config = dict(
    model='segmentation model',
    dataset="rendered roads seen from a driver's seat, with toy cars, trees and houses",
    train_examples=72500,
    image_size=64,
    crop_scale_min=1,
    horizontal_flip=False,
    num_classes=12,
    arch='unet',
    norm='layernorm',
    activation='silu',
    pixel_unshuffle=2,
    widths=[64, 64, 128, 256],
    blocks_per_level=1,
    block='basic',
    attention=False,
    upsampling='nearest_conv',
    init='torch_default',
    residual_init='none',
    optimizer='adamw',
    lr=0.0024,
    beta1=0.8,
    beta2=0.98,
    eps=1e-08,
    grad_clip=3.0,
    steps=9800,
    batch_size=384,
    epochs=51.9,
    lr_schedule='step',
    warmup_steps=980,
    weight_decay=0.07,
)
Rows from block 3 of a small segmentation model, named by matrix and row number. Rows with one number belong to one channel. Each number is 128 + 32 x the weight over its row's rms, rounded and kept within 0 to 255. All counts start at 0. Numbers have three digits each.
After each channel's rows are labels from the 100 images, of 14848, where the channel reaches its highest value: "colour at peak" is the nearest of a few named colours to the mean colour under the peak. Only what is clearly more common there than usual is listed. The data: rendered roads seen from a driver's seat, with toy cars, trees and houses. In brackets: how many of the 100, against the usual share in percent.
# convs0: first 3x3 conv (model.mid.0.convs.0.weight, 256x256x3x3, each kernel summed), inputs 172-255
# convs1: second 3x3 conv (model.mid.0.convs.1.weight, 256x256x3x3, transposed, each kernel summed), outputs 172-255

convs0.62:144188199128124157131122137098133151110134124183064127116101149158133113184164140161115158100141148133181088160198143113167129191075185157126136154139162118137137123120163134147065094126148112141145073188171187168119102089154124173119112160127080160155
convs1.62:089116158168072108095132162135119153096085116116192130130059134095125154124140152142128106151151106142131186098075104145145169142147133095101129128135168151175121120102139065104189140067098172064126104086152060124125114201150111159126116141134146072141
colour at peak: black (42 vs 8.8)

convs0.106:168161130124173213139088121154121094125141143161160130163117088106125180146118027146097145162116149168112133141109174181150167191174134128148163121175156093112133176109160165092106159145181147154155178139118160093128114092132213121124123167116172135100
convs1.106:103146159143057107095145132158112144109114108094105117102105173169170083158078077169170097133119097139192153099112144090097170077128141052189110193202165180172146050089123102094144167144098105113147065122117102111134140132147086057113170130117113145109
colour at peak: cyan (75 vs 13.9)

convs0.237:126142167168117136132138170157175128140125100103099109163086169128078160072189169086124135121123125108121102131110113113110174172166116118156075165135101136139145172141087207095135140142132149172151105070166115168130112134133073139169117114144125118109
convs1.237:095179164158120134099119119104152119124108110159094127167088193121205121124091115140098123124144127083066149116175110182160133106202175120141120110141152154153094087137169104092108109146184141099144137142139145158128146161104146149144123180061147144160
colour at peak: black (31 vs 8.8)

convs0.192:146172139088123108167120147142130100127168137159130145134109148111177109135112174168138158104124140132145110177184154169118176171146112181151135116138130128106138146168155157137207161124135129113181150138141179164147149159171183129181098144077136182105
convs1.192:079160114136133078097185099149143140177110166117124098059140098136146055174084092149159118194149130167152160112115114092103177139097158060174187157197132159186088055111117065074145153156103148097140111156132099115093115144091092068127122160117072123101
colour at peak: cyan (33 vs 13.9)

convs0.19:125115117098128128114143106176144152067107123131141127138114198126098143163146158109102095191137149182108177137072152152116159115118078145163108098149077176202148124177081137112187163116142149177188148137081086159142179133057169113096154117131119080146
convs1.19:131090129157092089151123150074088106131134110090172175114106108109149139145098062078111161086141096103137145158173075164188134087132139079116146127121091154121098073126083159075135082082117042034128081159161103060159137121075095115182096123097112126125
colour at peak: black (32 vs 8.8)

convs0.213:135182118155140124160139144172189164158153146153096118175139129148182134107140143157128158169193205177112117142080169137119115180096139149112137126138122132101112144207165151101104089181060179191181141203107112175125179099120108156198064200107115154176
convs1.213:125128172102084149126153138087079130098078132132148147083083172122114168175105117130137116154146089144102199115080057142158160097151111146188090138113146170183127146063112130113208116071187101054083107096140092122134109186107095135130157112138113085120
colour at peak: cyan (40 vs 13.9)

convs0.145:147126082069148122102124127138107093151154129129116144139122135117127157133119066111125179166094151151099135127109162182130154130162122160149137119156137116132154161119099191082109147114108153119065137107170152106129134090183213136102101136137126125012
convs1.145:160119121170113126144154144132125156146082108114084123072141140167115138188131098150131081180137145145163129133105108094143175116109117150145122129140134200162106106111082112128171091118125111101160077163145055166180154140096023128143129156144070101130
colour at peak: cyan (81 vs 13.9)

convs0.44:158128106080152089078073091132114142155138121182143104092142135132134190136127108123115147130064105076129097144133158151165152098186156165056116140113129162054106201175117097130129142139152128114128139150158107113108168050166146194098144153140121151089
convs1.44:097163138151106108124199175167160131127135124076087094163136147202129103140100088183151079119160140151107121103124123101054130089116102088190119195136182167189133056089117100108148185164118128126127085089113135140147088139139127094108113117125134124103
colour at peak: brown (66 vs 37.2); black (30 vs 8.8)

convs0.137:167173130123146069152112120119122143170144166177144157125108143123194116184165133157105167134116133116125166187152107179136166149185082174155146107129122126067172180160144177078109124124150133128164149124138173151084188121139191158159117179121099181109
convs1.137:103148137164087138124189117133145170088085099112107148117143122142121126170064108150165102136127126102131156128085124096137179107102132115220086165171148205216141087122113116108163158157123112110130138060156079132125137154122093115094132138119099126108
colour at peak: cyan (61 vs 13.9)

convs0.133:114164115144141101159119146140182167144202123180103150182095117119178137126137092143139151169144196152126132171122162128102132157082160144096141135125115120075111121197186145109132095168091140184171147181107136164137221069136119134180083163124096150138
convs1.133:152131149087091158116166109120108105116111103114148166067083207175080143160160134151142083154144110151144220088112106141154139119181098144171094095124141153191138136085126102163213115103201125072094131102150089132102073225099100076093112124112110092094
colour at peak: cyan (76 vs 13.9)

convs0.150:153120169105148161098135115138144176086138158143181108157179167132155078130146248156113085151107146164142139122121136160186128091133132090154145090195113146159071194176129152104164037140149149153135143206106123178116173159132047123191177139185178155175
convs1.150:095166139138075184130168183095150093096085104124153140135088155143054163125114118157126095089195147119115166114083127170134162116146108125146119102123178129146115161098135115107169147133152130067072118104120100133142075179073151105115117152090146075133
colour at peak: cyan (65 vs 13.9)

convs0.232:147116114121138117249143086122065170152137075113054139181149050094119163188123161149158118087190138101125123151123072117101119095120130128151143094053170131144149104117168069135117166142120074113139114116122140137134114138108162133073129098092121128130
convs1.232:136173120097121183153081124140144086122154125187091096168088106111101141125137172133081173120088078165110167129122138129124064171126092162151147117094088107136105158140186160167104134114098151180111183129087174084105130179132144135150122138153097161112
colour at peak: black (33 vs 8.8)